From a checkpoint of a small encoder-decoder audio transcriber.
Model: 5.42M parameters, log mel input, encoder arch tc_resnet, encoder norm batchnorm, encoder depths [2, 5, 5], decoder activation relu.
Training: soap at rate 0.0021, 5800 steps.
Rows from block 2 of the audio encoder of a small encoder-decoder audio transcriber, named by matrix and row number. Rows with one number belong to one channel. Each number is 500 + 50 x the weight over its row's rms, rounded and kept within 0 to 999. All counts start at 0. Numbers have three digits each.
After each channel's rows are labels from the 100 clips, of 14976, where the channel reaches its highest value: "lies over" is the class under the peak; "responds to" is what is common among them. Only what is clearly more common there than usual is listed. The data: babble in 24 made-up languages, each with its own sounds, syllables and stress or tones, from a formant synthesiser.
# convs0: first width-5 conv, stride 2 (encoder.blocks.2.convs.0.weight, 144x96x5, each kernel summed), inputs 0-95
# convs1: second width-5 conv (encoder.blocks.2.convs.1.weight, 144x144x5, transposed, each kernel summed), outputs 0-143

convs0.104:474469510538617548544497507422449517544530456436474500508478402479358567497589483533437447452523511488475442437552556441353540514402595504485443481498435516500492508558463508425403539530508491560500461459497542509443527465406447437549477523481520506423456449464492505535435491543545489526
convs1.104:490424456503523537569505454488480506609474498557414485445474531519533558547524564436528507544518440480490493581530560507478506569534493537497533479501457466565427465496460483514547499441407564540492477418460473499409510462550477498529538521497548445519549461518497546543647579534417602511482519501545541438493419550415378529621562475597436484501480497531536471546551444430515525512529529489480575392553422506470562429492482373570497
lies over: /k/; /ɔ̃/
responds to: /ɔ̃/

convs0.35:525572542476483554491533546490465547530516464526470552471513468541594506473525470442524503469465585445597559578481459505479483468475521553429462456555444478469513480446434558473479512617453527460479554542545533423430483495513465522558460497524474615377479488451443382468531344440543488450
convs1.35:545430515471520524497467464470542437521482487547395466526421472470380521499437415481536483455485551478505546482471525561513518575448578516478488530475498478446487557504506453524541540416457537500528524422516553519487529435522596339484488525531447440522540513499502428478581496597463521500484479493414461459546510550553545492485510491632437482519480542468590429486508472473598549494525635555471485498530410410417508529413439376547510
lies over: /ts/
responds to: /ts/

convs0.21:519498488602481541584459513559534457536567505479625492437517535626496547405459499449409582480508454551503509469476454517504589527503468539537500521447546480510460618473539428493401489495511502454468548469430460529453489510565518507502483506472526526481442458534562414457521548414654508485
convs1.21:467592518490427428489530451470537502459532446480530455484400466461485530399492455444478556512593476420523486458490542426438504501524449422399521522407415469505518500395591431469431519503484513412472490465522480589413544464555472484501582465416527417492621474505499528400456511464405402551503474398508431501537464466461463470505484479472520479448531600482496509405516439529489423408441470504469480497493484470478485474451561470448466
lies over: silence
responds to: clipping; pink noise; white noise

convs0.73:481497416504545507566506474479507515516481497476514443517408457542401608415462513456461480519527529550476458431428475508422496537523542424464480518429510498546396433469563462459390524420484472491478484497475433583479432468616542507502439501508475459561462416654472502490479582532491503453
convs1.73:491576502490504486466444510430477494533406440586474473573514534534526533542497588466534456548558471495533553443459582432454493431506466527496502527425424504404596490507570470483477554486493502420544413529443530514461537524451474469510516523350501482405613413545503437468521541547508446503499529459474503480453463424462427522455512543528559458516519595462494578499563566436540543448479412472508501383435427609579498475470582493471528
lies over: /y/
responds to: /y/; /ɔɪ/; /v/

convs0.102:500458462569608475474510449522488396393488500406497476499439512516528513555510518599485399475461510487367564427470458462489440479564433434457539552527489476461518461497494542462492555498565479423526532461492406479420552427531510499601474470456507510553532549529506452525550554522613471573
convs1.102:513471447390462568484535571485493433533407572620498475490528461531531488472570531495543452489519501527602551480394498453453510413470511476510457464590455507469419439463558461531543429463569687462502510480467427546412545546503507436547548549545495477516497443571548547622537483498531532551554528510526461452572523446540491520508398554493472504494531550473607562469431514491474483497494559457492515498449452544548505435496440456481419
lies over: /aʊ/
responds to: voice: child-like voice; /oʊ/

convs0.75:491535490406490613559496502484529626545523459449478563412462387470466543525531448461503487472508512522433522480591517553479466506550459474481414440573471522457550417598518458521489467522439550505544508447509451501533500371500409541498541482498432511462487513449546555386520511450495567416
convs1.75:486466451469562488497529514510450540486498510561537547479474532539486558432428474447503493508502463476501394471474562559585520464409576424634458523469567455541513451537517566561588446481462522473573412520561547531451464520413562504433434473498497601541413482550472506584442512472430505442555454537415442495436524464535583441434556503470484392492429515442465461452462502577550481492539440436514460593436478507517557496545383493506525
lies over: /e/
responds to: reverberation; voice: low voice; thin (high-pass); /e/

convs0.8:443455491579445523536393458440552493549367504579397494479558493489498426463458463473534580455517458587536513490410438482558592519474530576501492463523420510454539518517507416511541429504496508517414500483471460481534442505573447488358408525550481496461507476467532490471476487454457498415
convs1.8:558465457454542584539540426466503465544478606520434513512444456543533409526439516490405450436492571531516635497497630553494508534495456475458452467495479520502499519575580471538513529481494580436564559543448582513501472529508503511476558517515494517526601400555440506480549441483436538420448422481489510504474418601557502488499460478461492504513536611444575472449565427486580444496492424508421563484439559503439520421532539465568460
lies over: /k˭/
responds to: /k˭/

convs0.99:618533578490539542457505509500496463523496524631530505476513528535495483496506408561441399534507458552472433428508483476477490481416448442562584556457584453474505525469517487453551387490488458499502465516523513533615567523587495551503478484448464494560485506499532419479541579340552497521
convs1.99:490529487427519481504522552438516592522480450550579478477544488511497524479483495688642460463530497484541583498421397474440537374450519525543500466468472480466469539549493460456565469418523576494488577479543377477460522578441517484502525508545525452494445472499533558492427489457492500628473477523552531476474515391528566471540400514522482575520504495440542522523475565513455467591481509554431498496441568494516432452435497534426449
lies over: /ɹ/; /ɑ/
responds to: /ɹ/

convs0.38:530438510482535623461487579417527480458484504432373537479484422483555546437534469540484595510452539512588503554541483386487564513472476419458556513556496482408539519461475464485521496443545550464498448447492570491539496527460558461488602450516439480489500473462491527496538566621560587440
convs1.38:499527452465474449480498533503470632493580525585510587493451509571420435479411488550593424473417520533554460544536402484542500485538510542539541434476506520500382392477293567495464484441481508577487460493539486483476553555467554472503523482512495588514504489473503491500568508486463482513544549514515478520420608445496433515497519510499511375564514530460567442471507481473503493553566414437515504503458417498546453559474468545444443
lies over: /æ/
responds to: voice: child-like voice; clipping

convs0.15:542482573450601595538544545406587461601462478463481603478484484500526456451528509507564428494496438455483517527620461524518485489507497545533476462450506482625441471471503493460486556435434544507431472486426465448501492520478525483548572519489488465422507567627482542507439485536601447433
convs1.15:516547504520566485518450548560492485507442582531470518521574499535466513513471591441562536568512465507502492494497539585480507520376407559554554452536469520511484396450393528516384460459488503568509495493522525397403683494468531415532541520502572567464449524491528502544526512473496527593493545519507532555541464442439505520479547609487470470406509564416612533533489455528473557481516440457492478435517514487439551453546512427529435
lies over: /ɑ/
responds to: voice: child-like voice; /ɑ/

convs0.136:490510533443493497554501586599526576424528547483566479494480491440512602560549521462425434539502463541473434517565481507485475526526569420499468509538555503436559505537479558514494517478602481584501460434538426513410483539465478579522535434536575477530530468451492460395570500595608575438
convs1.136:418500431380475552505507550428481609496506607467451509477481481514472412539474493547515379564513531503547480469484439395540529451512541499473491577548471543484422504488403538507495476558495599531513512525477386463559546572555538489617486479504429475473488447528485467532502542484584483552472540474501467598604539483495602437547419408582523424553519495514530514512559493500547570535549437488537453523574418515431518499536564470507510
lies over: /e/
responds to: voice: child-like voice; /e/; /ɪ/

convs0.93:477600509429512455439549517543484499472489480427476518474436477415478543519551504394497512542406589452524417570508597519493462465503549389536452468537411494453451569430376571486535474431531531439549542489547512487478442433520492568541455434498443506470541492505549612500536504510562473504
convs1.93:613432488534511478475555503467538484491527552463525452450518566550432468480425425463477568507483534526541423544516508472516523398546473492457516475517476502445511437445523484509452581547524554480566469403555598556532442411530590492519437485542452441489457565464420550515493434485536453514515499485588431532588491456547561541503522565463603520474459486551494439439513507546555561469553643543535442512527446455422463437583452438406584
lies over: /ç/
responds to: /ç/; /ɔɪ/; /y/; /i/

convs0.57:482522568450500454409523573519493531441530549493531452550606521488598576486532549526491425528483467407505521439498605472473444385538449429563540455467585533482476487547538535456516463554525379420498449490485547520459484461466418428562507482491466515557481459396464559570480477455518486558
convs1.57:613468470481520510509496519419538592502561490511519449449502530411467416477509569551589410520538509439382554487503485494496486490519500505496561508537518481518495432501503587476569465495509540537369555423538323534576515484463404551456525542494448449468470403486551495527436469492519472541423524559484451441493516433460338465503524483454491532524517424436518439496431530436463508485570535560503471420476529561529451466541524536533451
lies over: /ɝ/
responds to: /ɝ/; prosody: tones; /oʊ/; /aɪ/

convs0.47:358469549507538541540488491541525526515517505554507572574475451448547553583548487443434503450432468421429563502469483438496489424563432487469482502508477468473450470542475454474464466391479460483455451562480434541544598583553496464509485454449508537451475434528407452465420428414574570459
convs1.47:452455465496541497490480561515439532532413510592500463521477508466584488481572503510513452544451417520485420581467504444462542495495526460585569455548404498502548490531454427431477485529488545521496431510445340546461617573405393425505504524443479431493446450586571522479552485577490514544442457492498462508562574496539496612505475474442546561462528519490577569513493475389470527484489528509468527433564472544501493453443413472514403
lies over: /aʊ/
responds to: /aʊ/

convs0.9:424539553541479464409435473469470489521505468506421558511505434433514520509523481443578428480414441522503578470442465496489489463504553477524439464509402528448582474600415524496635501481474524508508453441480457490501492521482473506417452534556409471501501418533510494495593572564444406387
convs1.9:494477581490486548525511458418473517477507578527492465442500405431510479518456568486512426497502562500496547537524576530527495549578500491449540424547523567496510516472609468561505486484483585574571483586464472498574445491534581501396472547500482509470533537559539616524530536538560489471530398484441523371413449551466530482476528486436458425481498564448529525394518407564593494454535530542435535559410537561457578469446436499550571
lies over: /dʒ/
responds to: reverberation; /dʒ/

convs0.3:431450486523522467560588478492538370456448385507478414507490505502484593489418542563430484522482454554467519468402478446541439524503443475478516455439515527539585428513538400538489553577505474495451465436468515529450503518491489529458568600531512402589498484567568553491466595534493513520
convs1.3:523511556586467463445496596475496529497413466486475536575410528450501571481549530537573407532589496491497575468425563457418430501522446446480491471505542559480499532525532549481525496514557560512502418458533579490560534495521537408460484564475523560492611518495478591514467492542535492464557541511491634455496421606377487475520496507529580448525507579457562513523534540593555502532567429526532545444397488572549499509419466565525538
lies over: /z/
responds to: /z/

convs0.16:531435547493505600500562425540523525365527442488576604475432459457510466511528500471495446536561393525383527453534455528570519469584588501503487479542495508522436484497568508474416512548516558543506493476538509496473496472499560537578489397454444431532481500467622398507484467491545523448
convs1.16:459516581422484353594439467525505507545560506584483531571533490467452484468439566586568507502525512486478476493461529574483463462444575476494543515532608435455480485460448494582499452522549498464507637549471518529436541457429526543620576525473512544506533462554514518455455443580492478410517598622478505544424567502474519423492551529545436463491463530447495443571475502490497526453589527453505530501418451550527585486558517446504467
lies over: /tʃ/
responds to: /tʃ/; thin (high-pass)

convs0.139:401513497544498542598506450500467544493509513554533518569445503542499613560530438432510513634473482467481521501538467491469411463485562460507446413485537517502514530552503518493445434394429486519522495514549496502593555569413535516497468481468435447533399469503590527487452542460599513373
convs1.139:520496459509461463524449540494544534437481445546527491532483493530510494433582530528488526506533454431569594436496554534503450353426577411455483562508514485555482510533546417465516472547457579587428570543442498501441541564546549669485540554496544482580515419517563476483408539529509469395405504469496590497564494500409486462534470578489468538551505491522474451427500542560568560497491454552435455479492485430582527470454440535500466
lies over: /dʒ/
responds to: /dʒ/; /ɹ/

convs0.45:495558545490431487533451472478430523553534429489527469483518425566561422487517482493507447563508632428551493478569431447501550438578503443420530490577417434416417477526558544536482452491601509463501515550600511459495496540480541479419470516462480511420512532519501442457492377523438572495
convs1.45:438474603453492383502463457494460545555508505521501429462438467493471525552583421452469502495527477568633384513446417412511565440525583490558456502526542475422566554460485506458505583510506473462544477513470515509466468422498507494527453530490488483439564577575487435496553548548531462503503542521537400516434510491520451536502509424520545455538428483483390532436508481418550498487455581545464499363566403466422470535495431511428526
lies over: /t˭/
responds to: /t˭/; clipping

convs0.124:483340480599426520462503477438486515407421464420426539416511494517463431498556542483555469440491514489500451455530501534480524487555536477432503493616477508456483469539434569526502560505556456549470503558549511422441468517455462555549418384479482472508507532397472489558454412523525548480
convs1.124:526464525560465499474486450537454512519566544453480490605607496478535494485528558430379523437486507517489526462527458471494550603570571533473511559493484405422478488564525445484515527568495471473461409549441419530512563433523427480586516569529541567527499453496492431511560498483475507506575479494418416478505512586528451526522535500464519493515524453505501451433648458424479461512586588575448511566582393573418557476473427493462463
lies over: /k/
responds to: /k/; prosody: stress on last syllables; /u/; /h/

convs0.84:473609458488512461444512551486537425436568485490567488533422445434542413503458427524517481499555522526488558507411472465535512465495482459492461486424340438506560480527485445502506499535506543437560571403471456516539510540513552489381476533454416490469459486539509490432571565619515510426
convs1.84:527580549531533502428485543476563479443458465386443530441493433516537473540504588568454449444521534615550532497569549494504526554589489455426479535394483470434525472510531499585462587492492529470470532592506482503519478437578509431525474522506444511456519560532566538474519490521571497495507450548519619436541473456440548506508479532553443529498507510540568545363520381580626426519471475476473499603465530479442473476432453475506579
lies over: /y/
responds to: voice: child-like voice; /k˭/; /y/

convs0.70:609462462519627498482470520451468479555481410553577519567436503555461528508584543599501421537521423519450499455520515516489457496529453457430486558582522422504474447482532480487377548530481486474481530403546439538542512468527429581481586554461501468531421525527507437491519497371500512534
convs1.70:515524538489496514514579515420508500566386542596543429430518515554492470522464509500634438471537522452547593496414544506386496398525545443558485455418445497544494516496513456476565426458532533510466486451506400493400569607502510479458504566471538518474464497511527574473500476581505449546475505505477523439504531451506498524481400534463528552488514551399481477511407595514540449410480575517535478486504560547519520446421406534412429
lies over: /ɑ/
responds to: /ɑ/; voice: low voice; /aɪ/

convs0.125:434488468482415547614545491505593547479532500459432561426465511471416534390479472452494580425512526507470517564500451568464544597469578495497489522504497550509577549434515440423542570690445561554488490494445530482462494536451549472448506456516498490492559498502563523533507460548519479469
convs1.125:536574537496596458492473551487467474462443581492471473410524514522549527485451480557498443506471553529439446470479428436437507522401519458513536440485421410506585501493512522480490477536458476480457495450498476535495525553527402558504485468504539547448531377542401547487385488450511470492483436489442477636438503512532564540466491473416417580434474465421626481546613520412473589462483510476502525512491541484536508395542506551403509
lies over: /z/; /s/
responds to: voice: child-like voice; /z/; /s/

convs0.76:480557491509514538550468520524455535589569466540485556519511475453443455433505472475466533441554478576433423505440436542485551559432570514554475473536410430460491437465540462579482438484462573483470502485549454495511521472500466538378575560493515519402491462522550413493447483343420433459
convs1.76:532441483428466611589491404539528524462464554498513479538445494482602505433456496495446495507549493522531549525411616501572554508430410455533479540535503412481612501613606524516498481489488535448532401499534408568479524559528503581498503471477512587482521462550478497521532481465431458415513420556447419410577434472446497501442445440449444530525443525487559532540464474574535510494515446500443585491463510519519540527552525435425442
lies over: /ɪ/; /e/
responds to: voice: deep voice; prosody: no stress; /ɪ/; /e/

convs0.19:443541432487507486501482468503512487502486506540414410549487513619477447563450529472497445452559564445489498520437475387482404555542535537458480408394503499544513428519452533527493405499539467499506532455535465407432560419469484503469497603543531475539448544549464403534527499550379497557
convs1.19:575463591543479497588478568552580502559544539450398458554528490438503467558521443490496550459538566540511557502469571592508461485409491576423451469493495580583460520466510436495429589464444521559421494485476500442548452566533507513494496537590496495464550615437517480484502512555548474485531489485445563468569511592443501451486433537584595434584502497500469443454558454643543502535476474556474562473504450441416501471531535519567482
lies over: /v/
responds to: /v/; /g/

convs0.91:482527527441599494459508576460488450442505487455522554504596530383443549497519516566528565482468524535597515464468577506536535506443535471502547473467410440484530472460495511555565594561558588501499521371528495580592503573499553477435550549537487513463582508499556605525502537566535460458
convs1.91:510464479512579554391488376483503551502464535431447636495425515556520448542490580573547453456570510524582442535557513489552508586501475500471584458449512448497529460479375548466452460492561502536458503464487513572560443487454501525523517444448548607466519460483528490499467447550581492517493502496482604481474515469434497599432554517431522459555552514451536498474581486450574489559491400480538478524399543507587436497494452526441599
lies over: /p˭/
responds to: clipping

convs0.108:522521496511441535543487525513568592478574445544480579520428557519444605492545445485503578541501478584447475454484484505487474638505504496532590538418557526508484477474476542500400566475358531540474443544471524454415530511525553430552468529509531491498474487486477410509403489482388448465
convs1.108:550517563456521466415499552444531566455540507485513462483505477438564502566424526519565443542468539539324473524500458487461487547525556468525477486530479469454511431564464496539534526512436429460389525467441392501553495555490452485534530530436510397471505466544532467452486550541522506430533455570462474493397559462497564515500557443499445476475483515529585519516641433418408534416595583575429473550501523554585555452485510533486473
lies over: /æ/
responds to: /æ/; /y/

convs0.129:510473537522477509506579468453469492446514499441576503461423546531489477507527616507477507516552548581477424492554581529550552578484529485489580499585488499477562426546541542581484509571522474535554522436519566532444480390546491505520552501528503560520465608508538490519472479540468678619
convs1.129:568434553492482455495502523500465567515583491460506455503481532495545524594512469599521479434562500485512476588545556508544441501446629480423504504472502491563608442495467533557462374561496468497513482520446487474533514469523416519418538440470535445490595430560538464444518498521505474441510416471378529554577506537477552526440467420505486576447550429493486441590546504446553508402581560492519533488523428508449485423628537507459548
lies over: /ç/
responds to: /ç/

convs0.11:538509417571475493507518505547453451464458473445509502479524560445471495422427590477438572506498488473439355525565497515475472520494394460442444585527569541468473547504471642519447563587547480531447511551449486456482456545531541590555465443454530515576456454472499521453489461435580538467
convs1.11:540559475488543483535480565484539475451531563487467425524444478551534451536555474573543470490460517554446476482523468477488478496532502537475539606536462581550475400474537529479479483435477628407569574420525430403463564564535469393484464529486508387407471526539530542509533504623491446618510450480464442489493456471524491463505479506526551480491464566559576489432557369474465476534550507565436573546514542467455464518438499465497382
lies over: /aʊ/
responds to: /aʊ/; /ts/

convs0.34:608578469426535496579438529482455528536564453512481557483519483527512515495453442501559494585500528604510522444616490492527564487542410469468514550544530543513416549514590566557508551504630538453495555531514528488609436428537572605484431472469515584490494530457470489513520476471539538452
convs1.34:510501598446566410453551573528529418497530501549567476433408481544471594524460477557557510438509458519573631520483385438448451483455508537463504522516531539505411454449509513486422491430489548476510547490464521457446460592435597441538491520495520507500537558492445481561478474527453477541515544591496409542450541461607508418500469575478588478460444515465483483438487516534497547609490507474496489483444493449487473518337533499409496
lies over: /ɑ/
responds to: prosody: no stress; /ɑ/; /ɪ/; /a/

convs0.27:608405507548558526452401567405476509445462509494481539532589516457474536420520541420521521571419500497518515563489452430483443479495504519540444510346542577595488569427410489513489510443507487506474475502426556538550517603534576431543460471471536507484479513487448430522500524535495472542
convs1.27:399500511495494587447474433537533596469628494569534509505496459555474538530471585531464404515484556624507589518529489389581482485520441509491569551487474486489421467423422524449443538473492509597542527490486475515418494444415529521527537559591445530456476493556595534481524549530456555495455469498492518447494557524492387456541513513428523555478435475485466423440568446546400439550509491496429567486517538548506575510420498484551456
lies over: /ɑ/
responds to: voice: child-like voice; /ɑ/

convs0.96:474606526501563401398426486489433416535435472472454473519580486460484397525496416517548477528580562485444505503420532516416478498460436458455440499487432416508610454514464496425472513571596466445533444479514487449558572469491470485466439527421473498478421490577484475517538525543525504525
convs1.96:510514486499476519498451515458557427605401562513394469482578504494493575517477538466507433567493484607469493504417439419527487523480547477459548527423556439447552392562461535512528476432477517432455481512454440406448485402468457457507413582485559533505461491533499568443446534534495494495567451574460543493486547484500434459502474403568504498456570453455596481489508397389470501530604521489434537546447467449467493450488444458511414
lies over: /ts/; /s/
responds to: /ts/; /s/; /aɪ/

convs0.69:470491444521464434590467515505521477489564544515465540416440589575480520449368514415484528545503504485468505534400413512491399467550472530442478520486479489461556531401556439505452630591471449512432505454526455466484476526528524491420516486438501463519460367510491515499416561507558523526
convs1.69:501567454463529494435457532430444435502427558494441480491396476414496478452573521516488474565530457512516398480456624446466461512483408457504499557512441543459593509461547498512505512419534546422501490431534504506461509445513448423544483588430532475499561452470484520408412411476429464564490522428460480578504435550406488570583506494488484475496530530455601511485548455399479500569439516592498556455530409557478448483411461497466488
lies over: /s/; /z/
responds to: /s/; /ɛ̃/; muffled (low-pass)

convs0.105:406392471471548478474518494495529521356530522496445571482396466435543504502580507449479544487498496481450552575473503508482529535457566480461478494436439427465469444545511467543499543451448537515556525420531522581471574549462573479525586547508476439436475523413527491468598529619595514502
convs1.105:531566592446496426465444522494465577530505511473547554556533470534504504501478552569518458586501491527456559557474424394477470508515458503502509521524474432398467443513407545492523517471548488547441554451477429589446525588449502530532501475481539525514601440416463421608444492464509494499537539521561648505517486435469615480468458531437470477527412438431573472460478482540478585494393438407581513503488536485565468425497514555468496
lies over: /y/
responds to: voice: child-like voice; /y/; /ɔɪ/

convs0.135:518486474470493536472524540573627452439523599536566472460508514559501482587428414552548442567503554461462492497521452599460397472520575509483559525540532425485507510540482517534440510535574528532519463486405422441578468486536475520495452493498469479495408411519623429532512572456510484572
convs1.135:474526357485547499475449470467457559540503516486500566546507563547475531473518589613465486464480450411539488449507443465526506383543484581497483556459500543509454528544506450521491524500550483491472449546504553563488457550523494591533423497475522530500408548476525488565312478510386539479439481546502456545493556464504495439476467573513526550528406553528484410503468538572476519527561362413546487522433483446541503529601517421541512
lies over: /i/; /e/
responds to: /i/; /e/

convs0.81:479544452437525521458530409498481621527459370516454601540464445439495480419507426477478406496524503541445503456495532421522412485554610494469477536424423462476468501580483454473403508467485481457529547429494537553481497428447508483455523482498445381465510460460453552469455498536438526445
convs1.81:423510532554475497493523421542447518533497411523468456482365531478522578476479553483458525552505480415556403554484549511485427502462475534564488503431484504488482529490633506459501494562525492479503489513460537605425483578578580568535453522475541373477614565557482429466405563472411416542499501566488532543512472472501508513536477465480448463583456466553432553430515475497495589537475533515523496367420436531479522538481535497419476
lies over: /p/
responds to: reverberation; thin (high-pass); /p/

convs0.61:514492442519388375487541495520571527370543491480515389485464474463530548466521531495467529461511488476564496533502561559411512487441506494567549435524660532470439476482467550456506486491489474496543471536494480453419447428509478498636448426493448451492473547503459410494423530464458461546
convs1.61:601496494494477520470520529430529550472591531465567477481614539444509384565511532492581383486494528482411418559608567410501522500525556504513530537535566444482488429541456505448497476466516524568476467499487435492557497554519386555446524502481471499462424366494560454429484464583550452460463471518487400507464449490480499465532515505482525533476557508484471418485606480356444495493573564527477593482526498557518484470518476547521427
lies over: /ɝ/
responds to: /ɝ/; /ʌ/; /oʊ/; clipping

convs0.32:524500470444433556577515530490445497440459601469460564415572553423581477460469431402500477543471528401495471510561502508529537431482459446525474556445568460435465536521489522518522487474464492468581429571486523450505532581517542533566495523419582453362484485416485535491511489509608531452
convs1.32:421495487516514513493453537439502531432592535542500492453435529560499507502475418607559386485532553530542510428507407581552499468505471530464527474542474608560439451522468530413426515412521613531523506501466446459527489541482553429485545520474493495535563558494489469546462511572524477506558533451471396590487518511515432458527517481544520448528518551477577497487610513526494575610588489523459491420612464473404516566380519451533467
lies over: /ɑ/
responds to: voice: child-like voice; /ɑ/

convs0.117:572456388472512598444526562475482543491471365461515484480449530543389533450550473523442546479508529483515474420602526485445518572541440420472545630510469479427475489489479587495501572501548571552500398479563449467515436573544445488524459474481440478556477505510522477477501482555460525569
convs1.117:537537469395520382515488564490515521481547510500534482451496507597464468532398541572466505436482507491543489399562465449524542518455609480432460546570443527488450452460432485500517483425518513438516579377460431484474527561461498432489478521482476573476438494428389403478513544524577497552450508576478398596396554457519578444512484494510540499445493466600509400538452527507453545569495523514457446519470538531521522552515560450439521
lies over: /æ/
responds to: /æ/; voice: child-like voice; /z/; /g/

convs0.2:511559574446511515495436526351519398489545487581508450441519487471505483554526387523613462503455519512615620468433446491481536472433517542567451431525468525574514542355473508475535489523523501505537476461461474474506460454430547494478393538547488496479520516545463477517539506476461420497
convs1.2:542450505470457553487481499414565374534439537422378456515475462524494523546469454455462506486444638582462565529477528556534498563505480507449489514479396605522521504479476425514403419430424537575407556522425522485563453463496438472503499540661499536527453529534406479508465450499546433533427481450504544500515491583553490499456504513538494485511538503512468526450547406568505541556505557548406503507491505520516540456465559515588466
lies over: /v/
responds to: mains hum

convs0.82:510496470416470479536557443515518483413505560461473457434471473443441504504468403533611454540462447469453589481504544580542436461435539444458464497540462467455503518410548485466524449522540547548572411547556494548525467519472512577502515569473397455461529586443495592507564492398546465413
convs1.82:502457485458523568520449488530533457559423492523447511520489507461530518462503433560443533474519561524578484507501548555592578435543495449464445469517492458384530467558518511515554405471540576503462411547550513496594374450520509508507416459532498566494439518399465532557426472511486479478520489529542490520404546534546563472412516525533491511501461599421432433519498510579591523478484428448562442533394590457509524476600469501517635
lies over: /i/; /e/
responds to: /i/; /e/

convs0.140:538466431496481527504503497565565462439527562458448551459432543495494482494507463510510531552459501470433603517493520478499480503559588481510464500522484448409412461521541457515432540611514446457519508463523487511580498496470455581521514462518445563542342370482651525594485480453452452498
convs1.140:451462462372531434480463621465508529468534531481458434494522536539554500497507491475435456462433513440519554522475520441529511486477504396436622479434516524563561583470474493498515550473525442528491536455508433571468509379491438539568442469458504502617494446405481479553459469437459497539398613497554540516565434551461438555512577545494544514422455447536507464498529559470479481553562468558556456468476426412522540558517436543545576
lies over: /z/
responds to: /z/; /dʒ/; /ɛ̃/